Weights of a small sound classifier.
Model: 12.4M parameters, mfcc input, arch convnext, norm layernorm, activation relu, moe soft, num experts 8.
Training: adamw at rate 0.00093, 26800 steps, batches of 64, held-out accuracy 99%.
Data: trained on short made-up English sentences, spoken by a formant synthesiser in many voices, 65.9 epochs.
Rows from block 6 of a small sound classifier, named by matrix and row number. Rows with one number within an expert belong to one neuron, the router's apart. Each number is 128 + 32 x the weight over its row's rms, rounded and kept within 0 to 255. All counts start at 0.
After each expert's rows are labels from the 100 clips, of 14976, where the router gives the expert most weight on average: "strongest on" is what is common among them. Only what is clearly more common there than usual is listed. The data: short made-up English sentences, spoken by a formant synthesiser in many voices. In brackets: how many of the 100.
# router: slot weights (model.blocks.6.mlp.router.weight, 16x384), inputs 96-191
# up: expert up (model.blocks.6.mlp.up, 8x192x384), inputs 96-191
# down: expert down (model.blocks.6.mlp.down, 8x384x192, transposed), outputs 96-191

# expert 7
router.14 [116  92 106 131 166 137 207 207 141 133 130 109 139 181 128 169 147 152 115 143 158 130 139 125 174 161 154 122 157 121 159 138 170 112  88 157 108  68 152 117 106 144 135  86 175 153 154 111 173  99 123 153 147 115 136 138 128  65 114 186 156 183  62 167  94 115 125 160 114 125 121 179 132  68 154 145 108 124 158 177  65  66 113  65 154 163 146 153 140 137 148 127 146 156 106 120]
router.15 [114 101 102 144 147 170 193 220 134  95 154  87 178 172 126 154 114 131 111 125 115  90 124 127 157 164 158 113 122  91 170 117 142 135  84 149  39  79 104 148 115 160 157 124 137 128 177 124 132 136 116 124 162 107 148 134 144  67 131 172 175 196  68 112  97 139 139 133  82 107 127 148  97  90 162 119 125 127 170 194  55  84 112 111 168 148 160 155 101 141 160 159  88 180 102 151]
up.0 [187 142 113 106 113 138  45  78 110  70 130  66  90 136 118 149 121 122 146 122  83 149 155 178 162 161 172 151 125 116  97 169 100 106 143 153 190 147 125 148 139  93 148 174  78 156 124 125 138  95 161 147 149 127  65 138 148 182 142  28 109 112  70 183 188 131 147 118 106 151  69 148  83 211  83 124  97 186  89 119 106 158 128 104 117 112 169 128 160 181 132  93  82 116 142 113]
down.0 [158 129 113  98  63 138 149 100  53 130 124 110 162 145 167 178 111 121 101 104 172 174 134 152 149 156 144 144 148 140  96 146  89 125  65 138 115  54 107  96 140  87 127  81 139 117 132  48 168 146 147 146 197  95 124 173 112 153  90 174 195 109 122 130 132  79 145 111 176 114 123 114 102 159 169 159  96 118 170 165 118 124 123 137 129  93 149 111 136  95 138  52 119 100 120 160]
strongest on: voice: child-like voice (94); whispered (69); muffled (low-pass) (28)

# expert 5
router.10 [149 128 117 127 133 167 177 104  97 135 146 100 124  77 106 160 210 131 176 135 114 121 154 136 155 180 130 112 117 128 115 143 112 100 105 117  79 229 152 131 127 144 108 116 148 134  93 121 131 143 169  90 122 138 121  74 138 193 149 144 119 124 137 131 118 119 137 144 146 117 138 116 118 123 152 123 146  93 185 117 123 165 122 104 130 116  67 121 128 118 119  61  50 150 152 133]
router.11 [ 98 132 128 129 132 149 152 199 108 134  82 119 155 135 112 107  96 132 154 123 148 115 124  94 152  82 120  97 106 171 129  78 114 130 119 128 218 109 155  95 126 108 118 172 114  97 121 130 147 111 123   0 123 126 126  86 118 127 150 117  81 102 182 139 155 130 117 140 156 108 118 194 123 159 135 114 125 142 216 123 212 162 124 175 122 107  58 102  97 139 136 103 142 124  92 139]
up.0 [ 91 114 118 101 132 165 117 169 152 158 130 100 117 172 124 147 133 139 100 149 118 138  99 109 170 143 132 136 146 179  84 135 120  90 111 100 134 123 143  75 116 127 166 112 101  49 165 111 126  90  81 171  97 135  91 155 109 103  73 150 142 115 134 100  97 113 129 122 151 106 166  96 122 114  22 147 138 108 143 163 134 141  60 124 117 101 160 104  91  76 118 142 153 149 121  77]
down.0 [101 130 114 163  92 126 116 131 140 105 159 114  93 162 140 131 128 140 170 138  89  69 107 121 131  63  89 148  88 144 140 120 117 110 213 107 168  81 151  96 140 110 158 128 135 130 133 143  91 132  68 127 131  55 125 115 117 102 172 146 113 149 108 107 112 139 134 135 149 157 132 103  71 115  66  93 135 124 185 115 110 113 128  90 137 151 121 121 168 129  79 142 167  86 144 107]
strongest on: voice: high voice (100); /ɝ/ (78); reverberation (69); intonation: flat (59)

# expert 1
router.2 [138 133 118 108 116  88 124 139 109  96 176 176 132 100 155  58  88 136 109  82 124 101 149 106  73  96 111 104 148 124 127 101 143 197 119  17  74  63 116 174  84 111 117 119 136 101 157 148 129 157 151 127 131 118 123 142 119 123 153 124 103 126 156 136 152 108 148 157 132  99 126 106 119 119 102 139 100 152 194 168  79 101 117 160 133 137 130 133 128 124 208 172 231 172 124 131]
router.3 [104 103 135 138 158 161 105 147 195 105 136 134 143 185 127 102  41 110 117 117 109 116 108 130  92 119 186 104 101 137 106  91 118 210  87 170 131  68 127 140 100  76 124 151 135 117 106 140 126 154 159 172 143 154 107 183 105 178 172  89 117 128 163 154 180 154 134  85 105 108 121 105 132 199  94 102 145 124 124 145 181 114 144 134  89 127 124 125 125 100 177 176 165 117 127 134]
up.0 [124 113 113 163 110 117 152 100 156 170 103  66  79 125 118 144 176 139 118 126 121 137 166 149 170 128 122 164 157  49 139 135 123  93 172 136 160 192 156 113 165 159 126 166 137 175  98 152 147  84 149 121 114 123 114 100 105 159 113  83 123 158  99 113 121 133 146 100 135 145 104 140 133 108 107 153 115 136 117 150 105 150  98  53  74 124 159 116  86 169 102 170  75  99  86 122]
down.0 [ 94 118 129 118 167 174 123 107 114 131 125 176  87 122 156 122 137 145  99 117 136 136 126 187  96 147  78 115  81 129 110 133 163 100 102 118  78  89 105 115 201 139 164  97 136 109 106  75 190 158 156 184 173 112  99 178 121 112 108 148 121  91 136 135 131 158 184  69 139 114 108 105 159 161 137 158 100  89 152 113 132 130 159 105  84 224  74 141 146 173 155 148 161 159 101 129]
strongest on: voice: low voice (99)

# expert 4
router.8 [ 94 123 138 108 164 147 118 170 105 142 103  97 149 111 124  46 116 115 105 117  80 124 131 148 120 101 160 116 110 149 112 105 138 140 113  63 129  60  88 151 119  66 118  79 142 133 102  97 131 166 126 137 104 174 121 148 139 141 118 159  62  69 130 147 136 112 132 125 128 129 110 124 159 104 141 136 128 130 192 130 105 124 101 116 131 138 175 141 114 115 159 164 196 119 127 111]
router.9 [102 150 109 122 140 111 135 209 133 138 121 165 100 160 105 117 142 116 147 126  82 133 147 122 129 116 150  90  82 129 131 120 131 153 121  61 193  83 128 149 125  96 138 129 138 117  97 123 156 137 113 154  95 126 130 167 138 127 110 128  97  64 157 156 148 119 114 134 115 132 117  67 153 119  98 122 146 154 194 160  97 157 114 131 130 118 132 159 160 145 122 133 194 140  66 167]
up.0 [128 113 158 113 188 125  96 111  70 128 116 172 154 168  97 102 212 126  98 166 126 122 130 153 158 149 156 135 126 129 148  91 174 164 108 186 205  99 178 143 133 119  81 101 136 144 146 140 124 100 108 125 141 164 102 103 144  90  86 176  94  75 110 116 121 140 127 126 149 161 128 186 122 119  94 136  98 133 131 146 136 139 197 176 152 116 166 144 122 126 100 126 165 131  82 113]
down.0 [137 156  35  81 122  84 116 114 131  52 183 133 138 115 148 124  77 185 192 135 116  83 110 151 123 134 127 165 163 117 122 113 126 141 139 155 126  94 113  96 137 111 156 168 135  98 154 162 130 108 156 146 163  62  83 156 134  97 100 185 140 108 120  97 155  74 158 161  82 124 146 143 105  56 160 124 106 150 217 126 110 149 115  85 182  97 137 142 131 137 114 119  74 120 208  87]
strongest on: voice: deep voice (98); mains hum (50)

# expert 0
router.0 [ 65 131 116 116  99  79 160 163 101 101 160 172 122 140 125  77 128 100 209  98 158 100 140 126  86 135  95 138 145 133 149 147 117 134  89 117 152  81  99 100 132 118 131 161 157  99 103 139 105 143 157  94 107 125 124  77 165 121 154 154  87 111 170 168 169 127 147 165 125 143 111 128 137 109  79  98 131 107 172 167  74 160 113 120 155 127 104  92 111 112 185 175 198 143 123 147]
router.1 [ 83 123 150 155 127  74 171 165 116  97 168 175 104 101 123 100  92 135 100  96 140  93 118  85 120 149 104 119 185 167  73 123 125 158  44 101 151  71 118  75 107 110 125 110 141 127 109 150 140 183 162  99 106 124  83 101 155 126 164 123  88  88 172 156 116 111 172 166 146  82 101  67 168 136 147  96 105 132 176 175  72 148  99 136 146 116 130 141 140 146 166 180 192 129 115 155]
up.0 [115 179 171 152 139 140  75  92 121 173 122  68  88 108 128 131 127 123 119  83 112 135 138 149  96 151 125 106 110 179  99 129  97 159  89 109 118 166 149 121 167  65 121 150  99 138 119 142 143 102 136 124  86  97 137 113 144 135 152 102 161  95 142 129  65  89 150  89 113 158 118 100 125 174 148 147 116  40  83  79 168 133 110  42 116 147 123 125 145 173  95  78  99 119 129  87]
down.0 [119  85 102 120 192 129 168  93  98 102 126 113  54 183 118 160 126 137 104 125 166 122  73 118 143 130 192 115 110 128 104 160 168 152 122 108  88 121 146  82 116 156  91 103  89 192 111 109  79 208 155  95 139 141 142 141  56 138 101 140 160 147 151  93 114 140 121  76  82 132 185  99 127 121  90  99 108 109 152 129  48 174  59 124  95 166  38 153 171 155  99 143 221 111 140 141]
strongest on: voice: deep voice (100); reverberation (63)

# expert 2
router.4 [ 83 146 149 142 182 184  93  99 132  70  98 106 152 159 131 126 160 102 200 143  75 113 121  95 110 142 104 137 123  98 145 158  99 165  98  94  84 128 125 115 130 151  90 123 127  96 142 110  77 175 159 141 131 115 131 114 141 120 141 136  68 125 140 172 127 130 121 145  83  90 180 105 160 174 212  93 120 177 120 115 210 157 155 166 178 137 121 121 169  99 133 132  99 113 127 186]
router.5 [ 93 148 121 127 160 177  99 117 119 125 131  73 130 164 164 123 146 138 202 108  90  97  96 122 102 158 112  96 155  72 105 116 110 137  81  82 102 135 137 139 166 131 109  98  96 113 104  91 129 130 125 127 129 108 125 116 131 129 143 181  88  92 143 155 131 117 157 181 153 106 110  88 154 196 162 114  84 151  47 145 187 153 133 164 166 126 107 144 137 113  95 138  73 115 169 128]
up.0 [ 96 111 168 171 110 132 103 147 135 137 128 129 145 109 145  93  96  80  57 111 185 107 100 134 119 141 138 119 168 120 107 143 162  97 118 167  99 141 177 103 110  56 132 120 172  86 121 119 151 133 146  92 123 142 126 104 130 109 102  92 138 108  76  23 149 167 137 111 115 166  84 137 112 107 116 126 147 142 147 136  95 106 107 152 126 148 146 143  59 116 122 160 142  89 108  87]
down.0 [160 127  82 154 149 152 121 152 187 135 167 116 180 142 100  54 148 153 124 137 128  74 134  92 176 120 157 179 146 126 108 158 135 105  97 128 175 124 136 121 143 101 139 166 124 141  80 130 121 105 101 105 140 161 103 137 163  79 223 112 141 173  85 158  89  64 132 133 114 113 132  72 170 169 161 143 126 114 193 121 138  89 127 144 134 109  76  97 130 116 123  63 142 128 171  91]
strongest on: voice: deep voice (100); sentence kind: statement (94); /ɝ/ (75); /aɪ/ (61)

# expert 6
router.12 [109 153 121 107 131 206  69 188 116 116 140 116 136 103 130 172 134 112 158 147  67 102 134 121  86 117 129 105  86  77 119 140 108 161  72  73  86 183 137 169 119 141 131 108 103  97  84 154 125 125  98 152 128 130 117 131 139 156 186 130 139 136  81 134 127 125 155 102 131 133  99 139 107 161 139 109 120 157 143 167 138 118  89 148 141 144  56 101 169 171  95 142 146 144 167 116]
router.13 [157 132 150 128 219 169  14 116 129 176 143 150 124 173 114 105 166 105 186 124 105 141 134 159 104 138 157 108 101 129 166 133 163 221 106 167 136  83 170 146 122 162 144 148 137 159 114 142 106 124 168  89 146 156 134  73 149 181 128 116 132 106 145 128 130 139 101  98 158 146 129 153 117 206 165 126 139 138  68 127 177 147 180 149 166 117 140 144 141 136 137  83 156 139 149 145]
up.0 [129 117 120 102  86 129 199 119 140 204  76  88 104  88 170  70 171 119 120 119 105 117 124 118 133 150 109  99 135 115 136 117  83  85 175 158 108 223 101 144 130 108 146  95  88 103 119  68 159  99 108 183 138 151 161 119 114 132 170 124 116 137  46 118 126 145 161 125 160 153  95 137 159  17 101 128 113 109 113  60  76 108 165 110 159 105 119  94 162 148  46 111 112 114 141 117]
down.0 [166 119  74 129 178 157 166 127 170  75 209 111 128  90 158 122 108 137 109 155 114 153 140 114 152  91 139 139 121 110 116 121 153 128 118 151 123  73  77  67 117 101 146 134  86 123 162 133 118 110 122 156 115  65 100 157 109  67  76 137 125 107  86 102 121  41 116 188 110 115 168 123  79 125 143 108 123 138 236 140 138 159 108 118 116 108 162 135 175 141 188  87 108 121 142 156]
strongest on: voice: child-like voice (100); /v/ (62); "every" (41); number of words: 8 (32)

# expert 3
router.6 [ 69 106  88 126  93 106 208 197 110 180 114 125 125 137 106 111 103 126 101 124 117 135 111 120 131 118 122 139 107 180 122 100 147 167 119 110 137 104 133  40 107  95 102 132 132  86 161  98 143 139 127 130 106 113 115 164 111 119 102 143 108  94 176 178 110 138 133 106 119 155 121  73 141  76 108 147 105 102 167 174  53  92 132 130 149 130 187 112 109  99 186 179 137 125 103 137]
router.7 [133 104 112 123  78  60 198 124  78 191 102 116 160  86 109 124 129 100 103 127 111 129 135 135 172 102 129 142 166 207 142 137 122  93 128  88 218 104 142 116 136 148  88 135 122 104  94  91 146  67 141 142 140 125 120 104 142 105  77 151 139  84 175 125  36 120 119 100 108 120 142  99 139  87 124 128 166 115 195 139  35 110 124 119 157 153 161 154 126 130 122 121 193 122 107 106]
up.0 [132 149 215  96 177 157 146  63 134 117 112 123 126 147 175 151 142 114 155  73 162 126 175 142 138 160 149 139 131 125 113 165 117 114 124 167 134 225 176 172 155 159  91 105 101 149 167  97  68 139  68 144 152 179 147 142  85 178 129  99 195 171 107 160 135 135 117  79 126 172 138 151 131 128 124  91  59 150 110  59 163 162 195 205 148 146 115 147 116 141 182 106 101 130 183 131]
down.0 [118 144 135 126 127  75  77 121  30 131 114 151 143 128 108 165 120  85 157 108 124 100 138  62 116 167 156 110 142 122 128 140 133 141 166  71 117 146 116 192 125 141 105 116  88 123 133  78 103 221 143 161 131 116 194 111 136 145 138  75 136  94  77  59 155 173  85 119 158 136 129 153  92 137 103  70 122 135 173 150  92 104  88 144 151 111 172 139 136 121 159 178 170 143 112 172]
strongest on: voice: high voice (97); whispered (96)